config = dict(
    model='text-conditioned image diffusion model',
    dataset='patchworks of several textures',
    text_encoder_moe_every=1,
    width=384,
)
Rows from block 2 of the denoiser of a small text-conditioned image diffusion model, named by matrix and row number. Rows with one number belong to one neuron. Each number is 128 + 32 x the weight over its row's rms, rounded and kept within 0 to 255. All counts start at 0. Numbers have three digits each.
After each neuron's rows are labels from the 100 images, of 14976 (inputs lightly noised), where the neuron reaches its highest value: "responds to" is what is common among them. Only what is clearly more common there than usual is listed. The data: patchworks of several textures. In brackets: how many of the 100, against the usual share in percent.
# fc1: MLP up (model.blocks.2.mlp.fc1.weight, 1152x384), inputs 192-287
# fc2: MLP down (model.blocks.2.mlp.fc2.weight, 384x1152, transposed), outputs 192-287

fc1.521:075101115123144138130122067081082087138145137138169187087130111098081099102097123075166146121160111064148181092111096119092157092098081139140087169164062126138157125093143083128177134178153132098118155083104104105118146151123132125094053149118126118164206121217107158165079152185122116108
fc2.521:079134094115137132095151059189103136124192157119155170169154092159116093132149092053105074106108120141119123131086144130171134132137101101139129133120130115147083098170121113149195120073125141173142196153092136117137147153108154136161164148151144151171170092122101112170109122122147121119
responds to: white (85 vs 45.5)

fc1.45:147134087111110100135126059107154118120119103168112032054128161140037088104156170144111159113174143067131087110090121105098150147132148178184102111091127143127146142132138180123125134166105078130068163108134122145101133115166142133106132149131115120140092099126083152149166147166175135112
fc2.45:148180119140087111134095086142109152120129087126114051091125152121114164107068155145080142118137131125121153133131178139140085140128121110151137183090120107133132110156112094105142145120100113100165095137149129098136092145107131143125148084102140123115086086089147170081114157135130177141
responds to: white (88 vs 45.5); black (71 vs 45.1)

fc1.328:134082143096160134162178157103153184154143097135101121123114073117098139105131149136142090213156102121135090154126120142114111178080118111119110121096087120111132162094098135079159130090110125129076151113134120095086146118091153095149143134149150093120162104073088186074177187145125097112
fc2.328:110141139134112077117054169104122144139192141113125097119103184115135096106116177156129131209104099100117128101150106142107138183129152134139152128179190142127133131121067138176126121117114156065194093131111156130159167143126094114126137106149105125153100122073177152155183140128083119125
responds to: crosshatched (36 vs 10.6)

fc1.186:165143142141067161138112109158115150106104118148141145173104072139162109147120048139130185113108116105133107140100145143138047114112123119105112099123140136183165171104155131099181150223136164088096084143142131162134085072109181128186133111182177079165160105180075117148143153100092203116
fc2.186:154106124102166169079104121167044114116096155110143171130131117207106099113129143137144089135108154082122155120079097054197178113104129179117124188115079117173152112138102138117145160146108158124132138130102177158133054152122163128082164093106098177157110116112148148079146197092112132114
responds to: black (80 vs 45.1); yellow (75 vs 45.9)

fc1.584:121053094092184150215139108149131128164167124151114083132149134158127048115122165102117161148120119138114166141121109122121150099082122171103142104107104176120183116129123166165130112126112103125106153131149089151152066098110143106145125117110068111130172169118156095127075119141138155160
fc2.584:150048137115092017171086128146159115115099147128126046183119093106117170166102202184088106120125125107129151138140093124097106129136171164111142109150129089095108208150129118090145164136128144090143106131136097110087109143091096109133091121117130132133095108102102096129129101118116179197
responds to: yellow (87 vs 45.9); crosshatched (35 vs 10.6)

fc1.333:069121140121082128144075125088146101115089114134159176177125110113134144074098142151045121162134115136159166148139101074156141133166125149231173108163114047056108152131139141165109119086129113151145120110106136156140222070128162165055109145168204127088161115141098157105147171125120098120
fc2.333:089119161142140135130117136131131144136039123132167162208093097177154133153153112108254135174149123150153122150146142110196151162134146150220136174123107201073125067126073157113147125146128101076156168135130170130142185156094126146204172138120103123153105090107090138101088125158168152128
responds to: white (79 vs 45.5)

fc1.100:068134082111154148166087128125137140105217128187180109178064136106041161186071137138140170129113114135179052139150090096172083136138075136126098096074116135182099130106095136150140074158112126085140164122079116183148097158149141157087040118128127105102087164104092142090155122141110120134
fc2.100:109088090150139173143065183076144093140141134127144138185153134138074157093160150136108093120160087115113197116122163081173141121099102127115174152088101078104126105167103128089138163080098124120094155138149153169135109106156129145142167109112105110101099177171121120094109177136106119076
responds to: green (87 vs 45.5); pink (84 vs 45.7)

fc1.275:170139191144139148168118094143112101092105121142180120134101125121190132076131135111123135125034124224122126106129129137096178165176138090152073101204105045181153101109155152102059143127108146123132154161109170130105039152128153119090097101169150120147146084137109166105119107096104126127
fc2.275:127122156085108158139110086073155174172079139177184084188133149119163179171158120113153110108219158129166142107119131138148111130097122149194115129122117171193191114154119078101126120123106105027074119119106139148139112129129147147157132105063131150122167088125134139134085134156143131123
responds to: teal (73 vs 45.6); crosshatched (37 vs 10.6); looped (30 vs 11)

fc1.265:115136143126133113106155169130093105131135169125118125180142141101155086098142151138210129132072125209130155126139123141137080139147094183115118083136125008092133112118136115106121155092154142152122113147111155165133141191153156154146156128108121093129111020156152129102098157133115112128
fc2.265:115120162105132100115143113119133147097119135130149132144154150110160129201123112108061097133166144224151138154138104145141100121110082055082145104114118190100126108140112171159066116128131160092183120103143150130145168108139136139088124137155096114139129059143120129147134102140125162128
responds to: dotted (33 vs 10.8)

fc1.489:120137093122122127094126115121160134146095109120113123125079073142149096088139129097093141108131188120129165108066167142138188110126207127148123128116132136117188094103155162155091106078204158103103160132065193196127108177130128168131108121154089116135174124102106170072091126079110147105
fc2.489:135104121132127112191182129121175115094091117133125140110090103124183125130165132178143133165032129069129136107175100164154105150154168131166133093120131147114198058158122121175116135188058149098161123102151066141130127114086223127151193067089119103112170120117151119071159165131149105156
responds to: teal (73 vs 45.6); crosshatched (28 vs 10.6); looped (28 vs 11); honeycomb (27 vs 11)

fc1.1:171164113130092088145099159094132124108151167148195108118172166125128092148134143158148132151125156158083120124071147136111163121180103164130171068101063127178123123179147160131149131191139135135177097098146070070170105138140115090137186138163094127188119128095145157082137083138107129129
fc2.1:140139108151119089113178092155159134117110137110139128119175076115084108142166145106101087160184131162117111151107141175166137165165124107122124116141109206133114125127136144107254100104115127171073143137162132128145083090148113135126142166132074117107086114114124121133157153100194131073
responds to: blue (77 vs 45.2); yellow (71 vs 45.9); triangles (27 vs 10.8)

fc1.707:146117135116101145130079177143126147129125136158172125129130127135196124092120135134182151147140126096127138094118114140089113138140144055135206132107124128150130139141127154101013118114127154122117097105127128118138133002126108162173182129173069127120178135146125127142104142126123151092
fc2.707:161090109146119110129147135137117151124088131115147126144084141180201131135085145122255132161155119112141177147104139115162109160101110140089153177113110080105133104136098137114150133107109142059137146116128166149127101018096173132197115102087139112094138082103144169126143137093142112134
responds to: white (87 vs 45.5); black (78 vs 45.1)

fc1.602:193127114252087149087103092161126139136145094123149121102133170120077087086112119139117104106084147104167160127127088115143141129152077167093119123181159114143135112148119154163070078154118100115109155105111094100113131069090074101154101146108043175138179163116121073113097198094148123174
fc2.602:101097125232114124090141120162132123148085170104114148109117126118145124093090146110088111121138137092078168156129051148160113144134114167091081151126072152140150128147099130124128078151145084076157143111056109176131112143180186125148104165112151109165141087161187125120094204112141124155
responds to: blue (83 vs 45.2); crosshatched (31 vs 10.6)

fc1.661:169107128141085153158093114113110108097151178124127126145106118093163125144163127119134185077130115160146137107102145131131107176154119046068150161141179138135137126144123125122065125101101125094117140137100131068053160113155077176097124104159188123183131176126171111104134125086089147181
fc2.661:137104176102145134152149092146121081123071095123127159132119097109208203138135105126076113103139094131095096134086132135105141185135141160155175129096083106160124146132124118114091106086089128131121118163147122139148162134085152137085136099098119123140193108128099157123099110086120120213
responds to: white (71 vs 45.5)

fc1.144:103135159155128187151116138158122144099120134140211121103129066104057161167128169108165148171104108186159065182114118157112143108114148139144133169122122137142085076082123139061131140109083145162125153207138110080106123136096120152096069152152100188116125108080113103106151100120156176132
fc2.144:142108201123126172152124111133155105114099157141188127111087121156145158111135131103158061146200099198150168125145147131114126140121143128114147156186132106142113180164156094103133171158137139028206158122150109154118136079120091147152117137104125128095109079119108158160149121155152126111
responds to: yellow (92 vs 45.9)

fc1.300:162091167169119092132126167130141086096218131153178103148114138152148113157072109140204097150147160134128139088147124124156104123113121137152171117073130137139185136125116033116169100115159137126150130112099118143194158155145114086132081145178089135154101135162109120100185133138124111145
fc2.300:175159095094114072136120223132120155153208117163163083160102151085056126127176159136126071095216093157148108054142124133149116118118122098127143118075147117121180159121121056132124170100108144146118119142163115162212108094117104166118175139118118139105091090094076165114044136176125160123
responds to: green (89 vs 45.5)

fc1.607:096092182168137157141138143046173125150135140071098087129194154160132060160108143198076070151148118172093159139109127130134084148142104104122160112137151132134070110115143060099092166110178111124091133148140069096113174139147154145151120152154141130153121158157156124130078116148152103079
fc2.607:129135131095153077143190126114134152142133131197167091118165125146119144076170083116086186134138089143145108126143138155138110139150160143161073064097088139117173138132113162172119131194182111138121167161201101135127127148131141097137160141153154114128144124119096149075146096127179142136
responds to: black (75 vs 45.1); white (73 vs 45.5); dotted (29 vs 10.8)

fc1.502:074135113099153147091124082150169093074141044118112143106074099175143161113133091148124137122118104097133184125101134085130104080170143207173091151119151129161148095120087123153117115109115138084078119120111155120102119098170142081116138130153099121080137120131134107122119152090210176129
fc2.502:162104134106109160135118142149093116047087167167118129049128155216155197094077133167101137135133124056089137095108088172110146108116115170128125117110112147130115139125091131102140112108138114084117159131102116126186114096068079115150146118146127149119131110124091121151129155143184146126
responds to: pink (71 vs 45.7)

fc1.662:111136135136119136109148160134083107221146146191125120085144114150165135118144115121140108147100114105151139141203069110114081093090102119146116128160098108105146180132097103073033148131113151130135090145122129142077097108140047083121131134079089108058174152121191116080129094125108098131
fc2.662:108133164129117099116190126123168104186058111121109094108122086148136135171060086099160119169147135134074124164144081149120111120075162145084127106082137134109106118142161144157076113143137054125136156145149179111159093148123214139149143128070131153068095132141083112180108091148116109128
responds to: red (80 vs 45.3)

fc1.495:132081096162121121039115113112191160121155154131098127145135133111087117121127129150134086096162077114108136103109133139078072070138116109130186103139093101134000112099094100198133175184145131135099090186088066125059184104137147078130124139086138136126114150178229065133169077136134023101
fc2.495:155123101143165113073144146116109144089173098163062182104143168099157153106081110162094121081084110120136158134150160117110145040171155136115111120095195130132226149130129149051103147182149117091173121189111062118190177156111124116129114121089115135106140145168083078116137056113136045136
responds to: brick (28 vs 11.3)

fc1.540:141147142112112138155086112100073149154152119147189078085074120151175133150101135125120090108127136121164131141136107149079179134142131170136112128123201179082097113129165136097171134139109099126044094100066170168144146133081127133084132111129105156117115108129127138160099162110120118114
fc2.540:104107185152117107148131135047240150110152094100067170086113133164195133211125134125138160148130160088127078162144125133159152171118122100136123133153142065088114183142127137108147076096064172142152180148120150049106125120161135153140136102119144100150106083133132123143130126079136127135
responds to: pink (77 vs 45.7)

fc1.108:169129160090122206140095106140094123117132144071102069136101102160193133119082105097119163109150147075072137139142121152158154113062195137136117104125153135073131143092075093084139137167091115151057099146166193080089150153110117114161137130128141152100118124169119107176107180123167132155
fc2.108:110132114093114075107141094125143176131117135117110117143077133160170126103147137155106042141000142159134100168162138137143104137155133090141110126139132117109124167129146123152187107165135090113240159110100163149158148118166134124135152129176118148120137135136085127118129107101108114099
responds to: dotted (27 vs 10.8)

fc1.73:151130112093175168114107147118131142153106132087120127159114148153135095114093148127124209124073096122143082134113110075141124168143057158121155178117081180212115133125176161127171096187089182125088121119169115186107098158105113167172107138166147099119066106131085134157107117164136114149
fc2.73:152076109108174179137087082136093117125067154112152168146155118130120104071132162126163084108132148075147179161135143079114069106118079156111131197091053148148115070174106146157188166066179209193152134126081154170112134082125159137082082138100121129129155125137106154150129144106083145130
responds to: black (79 vs 45.1); white (71 vs 45.5)

fc1.691:102162077128127102130163176125151140140105166156173194132189125090172129149092119116091171131177098082156132161170104100065170113090149146133127148121138088095063081110153129144112129114109090090194130144165166108150123164123122138124077119094148126139105156123104102169114111124108153150
fc2.691:137164069123180115112096113117143161110120103071201119141168137152051139155164168162161107079126105069152136142126141172162153157100111139133093088116077177119170136114093137181130159148112095111117150099088115176156125128154049067127121078127116128144155184092139094125152094123146160104
responds to: red (72 vs 45.3); crosshatched (36 vs 10.6)

fc1.763:131130139125141186115098120044140080109163085129125175140131121126089184160092141055118133146146121170149105125111136126093079075188112131146113084144082126133106122144155126081151085149125183134131143101176085123185088121090171118070159147155119120102172093114138135102162085133145140110
fc2.763:133138121147149117170141179184130175099163070056095127086153142158119157086147107078112159124042141129132153133148096171073133157105112135124131088147114121125140108105099120071139127148151139194200147134089139093186167075113160144091090073110190127160121114169148121125096111135143135141
responds to: looped (29 vs 11)

fc1.329:130109136098072184128154155067117169114163163155091120119152116186167065160161062057098161154164121123114124169130130086153119131095095181108142188115107118137155093136170064176112173094108123155148131076134091120088066137139173135148106142099095133142086174153160117134115101199115157193
fc2.329:119151128162069156132159157174157130119178116114097104121163117092173093109115186076164151116117134148117161190146128131159086116163113080141129166124127133126178113114087060186081085181172085115130143154117171126090101096108191131114107153188231146123107143115154143137143165100145117107
responds to: black (89 vs 45.1); white (86 vs 45.5)

fc1.306:081120144146127093104058153178107087090082185112171143155164123153172090167161114146116148120130094079118133112115141155134104180221104135143069136059133122161148153068157122081137054091066133088157178103166112179083143185080145162167138097139118111150159131099154095143119143180140127127
fc2.306:101122167116156065115093222073137195133072156131155116106180134099128125050068156179157153119075161084143145117147085178112130052055126127131083128064147127124153138158100139119094184139229124079114150148116154164073068116090127098115112089117139100098130128140172160133134129113114126148
responds to: pink (73 vs 45.7)

fc1.229:126130129123162107170145098173126070123152160082173169134071122109129111115124115189116095129087172134080135131087140146107081182049110137082065160127139111205137165190128058110149066103117108083169119169107089149195098093161116108199063121161084139157144088181173107099181132117114112117
fc2.229:102100074147126172123190102164148102125154152117107151117068099112157132069133109162130156150191153110125159056104083079136176125080115110103113093137118160144148116148116128110103112109103149060243114152125112126139098136155082133121132170162180150147110044131102121108152147125121095116
responds to: triangles (27 vs 10.8)

fc1.490:122099120098097068050083112113104140164123135169129167107113140068103126157173186185118134101114103093191095128099117160104130067205147162147106133127173171131170158126181169080128140068153123130186080096153096120178161128129142116180124122141098124161141109054147113141130127059184122109
fc2.490:145135091172119083182176064141140168103149102117161108138108143113101099125148132084224138137251128136146126135145138144125120153141150041092058124139096127136147144104093159109162142145136098111045145122120141100134097048112172162071100092152219158095143184158104138108137154116116113099
responds to: white (75 vs 45.5); crosshatched (42 vs 10.6)

fc1.416:145125121130146196131132094056144140165073087126154141143148128078059162146181137073164148112150108145179070096121119129060127124161081093108173147146053118169104103135177149070215159197094176140094202196135115086134140124139135133082106136162138155148170129107146176101102130163098120101
fc2.416:140154157138143108126091050145146137150105090108153126101144126149088114153103118135110099108141128211102160153136142111129185142093116120110131139122102158164094112116112131099255164107145150166124146105171148084129160088132128153141136127134060113086111127154119143124172129129132149153
responds to: blue (73 vs 45.2); yellow (71 vs 45.9)

fc1.2:054145111155088127176148150169126182116067176108129110157149124115097155120136047103116091144060186178136109091146121171173165110070096153133133115158083157132098091144107204126077126136125096136105125080136163125220111124133169131138124108102062155157129144072173150181094162126143089150
fc2.2:167147089185157161154114131138128164181161088121212089136157128144095126131167064133116154147160177111131118173160100090120121120072168152110155147121095140127168179126082108152116127114132158093122121123148172113104110110162095114107091117117148122184121134127073160070139159106181111128
responds to: blue (79 vs 45.2); crosshatched (35 vs 10.6)

fc1.240:136074166133099125084130127136095140128137116112093067076134172151085100129157118134173195128125109136140191095118137160148063166148148124177128093131153219201135159146112137134141140100108130119079096129110113127100160178118125125175121154131074121115186111083099128144128130135143118107
fc2.240:150137182125139130178174112098091140137135126120160076115130165147061149092080116119164108138140117105100113092138152108168081152100147195172123152123119029166134094155128108126154137140115185148145151140172155119106175099114139134167142118101131115080177070144125155131158160116155069135
responds to: honeycomb (27 vs 11)

fc1.355:104076135096106130118121128123171142071084174130144115112075096138127098117160149131159143114113159100067093197162155137137133074123136124113132085124170130149138136080174175092103157136161124117093140099110114083054143140114090143122164107148158070151128142152111121104185135166146102111
fc2.355:153074136068134156125091145094043140087132097114088137171101164127120118078148091118126135114142137120210109078158161112109100054118140126145092154176101148116102148097179094188109176147167090115152148117092130201158114141131153121145162175155114178143103150188136143112142123174171152087
responds to: blue (81 vs 45.2)

fc1.494:102091069079178131107107224173160143131180087129145153119120135160044183162130085130127161129164126155130077055137116119153159132125060113047106105063099161175113109156115104095114083151123151088125133136121127152144182156099153133119084133125123131110122134131134148088112087169159106137
fc2.494:111121102163153104130091155072148120154117159111143102107144098125055147183159141149106078140064133153086149134114165093156130154134083135041121148135139097229118097137145088186142105084127146155158162104152117169153154078146134096119141128161134087087092160113159124155160155107154094141
responds to: spiral (27 vs 10.9)

fc1.760:137130147203124236181137133174142147193108100116160126143170059098135142067112117093079015088147135143090114122075153151113096073209143124105155106025114109111118105131105115129116141133163177128099094136155149145093189161113147060170160117112030154072082149119093132115093145166104120132
fc2.760:065133102174110081174128184174127140131101182116135138133138149095172142000095105148132231105105108141139103096132160079146085127175128098129126126255150118145121150128124109157130119123169073095164143143134108132186150078107125057216150112125226138023109141129170143141084125149164111128
responds to: zigzag (27 vs 10.8)

fc1.111:129164166082167180054114105100082162140119143154104121124105122094119109104120076140105125123102170143174180158187132132142144126131154119148073133124128126175121085188096143127144081099069111146119156073088182169047151097139106161124114116158090147054148096160107101087096093134153188138
fc2.111:132132099098094081050088131106170177159120113132122158095153112095171149137145067139113134138147201144046130101193132161133137138084100125142122082135154132121113164158048102116122087106097151105161118090118130083188161154129105170085109125174137112093136133176175102159125068140121169161
responds to: crosshatched (27 vs 10.6)

fc1.577:115106135096126103147131101112084116168073108121103149122142100106121139117086118146118101119095133169085123131131111134087121137169163093188097044158122017164098141163083053092114151142110114106099132114129137117127077103106085114107099115079167127087108073122127119135200189136136101095
fc2.577:160074152108121162077058137152200149131185118126087140084133095113136159132140145154112153138144147155189151100122126175091131093119144154133109154166160172138158139176126136165138122097098116119142135131080132090093142102081159177146141141098112136113127089127183070123194216153171136133
responds to: teal (71 vs 45.6); crosshatched (33 vs 10.6)

fc1.28:124133174127134158121136145128132100151075111066208164135076110188140151086107162122157145095185095186096115070085123129139094130102138190078115122151088138128140140160141096121153105137142166133105148130116202105150158115123105106119091116187152141150111194143190144106141113095123115099
fc2.28:136127123085096185140114185139101120156148133136073167120125113138160156103110114124153124140045100142130131109125124044120082184116116098112123147127134109107101113150154141159127070123148121153180126146152153133120131123151139060178134105178093093084156149141090132169155111126143067162
responds to: triangles (28 vs 10.8)

fc1.558:117126255121117136154154156127092131114149137105145102143085147149100109130096116120122150128174116119154158155142095144117152101138113174130117106102160184111118128142125121129035143107128135145115123115105135129108224079104168131138175147156017074137154099113148140154079148121148111084
fc2.558:146124218127152120148117163139101123141127126112121097128108145145106164072190141136142133119052149129147148152123159109142141134115117113189168130173119073148123108132126140114013100093114110144163107109146166132126234192129158139203136121122195151112152149139132145113113125131116108129
responds to: looped (33 vs 11); crosshatched (28 vs 10.6)

fc1.243:128132170156132167088156115095147129142067152067151107147189070122103048113130152073141073141148123126152092145087115119122120141182104117126094152171157170082121105069131086118135154102148133116084090135143091166128149204186115101112152127116101166097143182093113133140111147132174141152
fc2.243:073134198081154147165126121153116146116158120162081111058145133157171143140157084168167170159092108139113165108115131077119069152149118104140122136086133126122136151115126154153243148131105115106177153118119102123132106079094072107211206169140135122081027117102151096128155186163138111127
responds to: blue (75 vs 45.2)

fc1.592:107154110136145184151140168125129078132142114140117158082143173177141123103149079155111138137099126126147166090141101091065113131155152099097113110111197117158159062119082167130208170151115124147044119151098096205164118132131090116100104131107138100122138082074184124126116132097096125137
fc2.592:119195114078100083181122117123129074174160130078123090111142106165131151080122056087194139162147150185085120164116090086149078149163103169160029161119086148107102174141118065172158143146086146096173176157193100034107131121141103113128117149125122149112112137082128096169163112134073127124
responds to: honeycomb (34 vs 11)

fc1.537:110137148133122126098125107120214118108103163126156142162094115121094146119109123143135134123102145124170145132106124134174122131157129169224107086170123187101128164097128099119158131106148114093137150097180126125145073129130122156165144131108108183115191144114114097123120118115129149143
fc2.537:114158142134101146119137023102135127138125158093168140119148098145071113089164128072113089124151107165147155127153140134174120143137108205150132146110136119087146093147096110126095112130115110237048107151066128141152080175174151128091101172151131142122161112145105129111137126104133078115
responds to: teal (77 vs 45.6)

fc1.147:120112125149141234110128108121140153163137081106210146119072121053129084072143110110164139125130107163120076104138079117100135067160056103137131096126151104107187195072144145087111140133207069148159115032205107144136122131177154152074127101107114096074144119131122070127068100028142158105
fc2.147:146122160160132122137089116127121112096127137086128114092122126123128115094149147104162090110166141170118155089158135126137100122123081174113139096157141146141110175139128146097185166111126077120170146154127137151112068100135080116180151169134101132118096101141104131145166155131107144129
responds to: yellow (81 vs 45.9); blue (75 vs 45.2)

fc1.676:106116155142139147103128095141112093139155093113129078088103160157175109083149169111143122095034111153109118131125138105096080127110165101193113139112154255118146161104130136125086114118080117190157123136059129142143052117121134136136127137148138132123100120135104158124081134060119126098
fc2.676:135130144104144146131168104128108151112126125110142065099163117093160140178149084162077152134142116171116142111148147071116141143146126114169106096129101016093123088172137130149101144126121140124084099108193167098098079154142127156114109196176143104102108097132145161095164143153126148118
responds to: teal (73 vs 45.6)

fc1.648:157161125124115096094094184110105134060118154138102197124140129161132132152134110163068108148182172106091103128151123178130152126046131064115183111147097054184171103109132174134097109178126174143139150106164115114159143147200167168135110107159147124153092073118156094113163150080107109107
fc2.648:124091078088109155117103147146161121120086099118134158143107150153076094162168118141123153126089179131099133053151148081140158119112110209116122085145148240120112100113087102093115093113137104179150129125153121164089122161157066168130136142167113178118154151107140169105151147128146098082
responds to: red (87 vs 45.3); white (85 vs 45.5)

fc1.415:127103134114158177100105151120152083153077115046128106156131168092108137114173120152129142095142128190153176171109126139126085163087140126090151150132140130122062097171142138103152119179098161115091215173173157130202143155135109129171133135144125139128075118144081180150179179136119075122
fc2.415:099157138127147140142187157148193152125152121068115094135156194156076152113088151174116149176000140153163098156154128094112071135171136117166183117123157149079074135126128095119178135128151157126156144125131102106173147083114153142206096092113120161088100139137133123179128122088138137143
responds to: looped (29 vs 11); crosshatched (28 vs 10.6)

fc1.765:109097122148180157103123134152136094035109175151108120118155058193096139134125102170146118165122098112089148132168222203105186105137172147114110143127084123124100090163182072139116147109097154116102125141143108140094142091105083141144174131136074098104133085073129067121111119153093039130
fc2.765:161095137169078092105155140153135110042145068111143161144172147185113146160125127100107123122134151104142109132151227098136126126148116128160095144146167130138188132169172165100110150080134123098163127152158122109173128152167169142124177126147144156136124099046111069113113100147077052167
responds to: crosshatched (29 vs 10.6)

fc1.294:128146120147121145139155179164135093132083148111099113117136163154133077133157101096092173129190147060130095123127149168112134129148178078155179133091180199140111127174113137123111157139147127100138128099096065130138141142117116176090180127154144125144147165182163177092183142127207101163
fc2.294:109085103113124144098097124181136106118136107165084087122083138152184137167127092120169088129136124099131138149129169128065096120154098217187081078120117070136132122149150141094145110124085054072121107119162067121113115144123133136153168078161122116111115104172106194117116147133194123145
responds to: white (96 vs 45.5); red (80 vs 45.3)

fc1.282:161132201158110172120099110108122129163124119125180110132089116105193143080125157093116156144071154133141123130128123135132121110209170103117105122119100158119123121150179167161073093111103083157213155090155159141114096087113107171117158086140191121111234115142093138138160152146101166092
fc2.282:150080137125098173129137086143107164130134123137183110145138113137148132176174108098161061064173139117168144131118164121108085136097162146135123160084155092107139116152097133113107125158136103111071121148121105140113122126097088135152096092102086148138165112141098142160098108112136081099
responds to: yellow (79 vs 45.9)

fc1.408:195112040153158137167142141138152112090130145111175085157121139117123096175152155081235171125156172132131101162112155170134145148130148056123154152159127150139107138105131133096060146189111085119131165166169144136100123166145126127134070119154085124135110050110118123109136142157158156099
fc2.408:195133143127159183128148095095133148181150157099142085095114166142116138097092086090075096160128144176119154138111139109160111143115124170097145126132135133120128119183148125098101117066113135080061186131058157152103133122129115153165117090088121122104123079130123113125100127088102117143
responds to: blue (81 vs 45.2)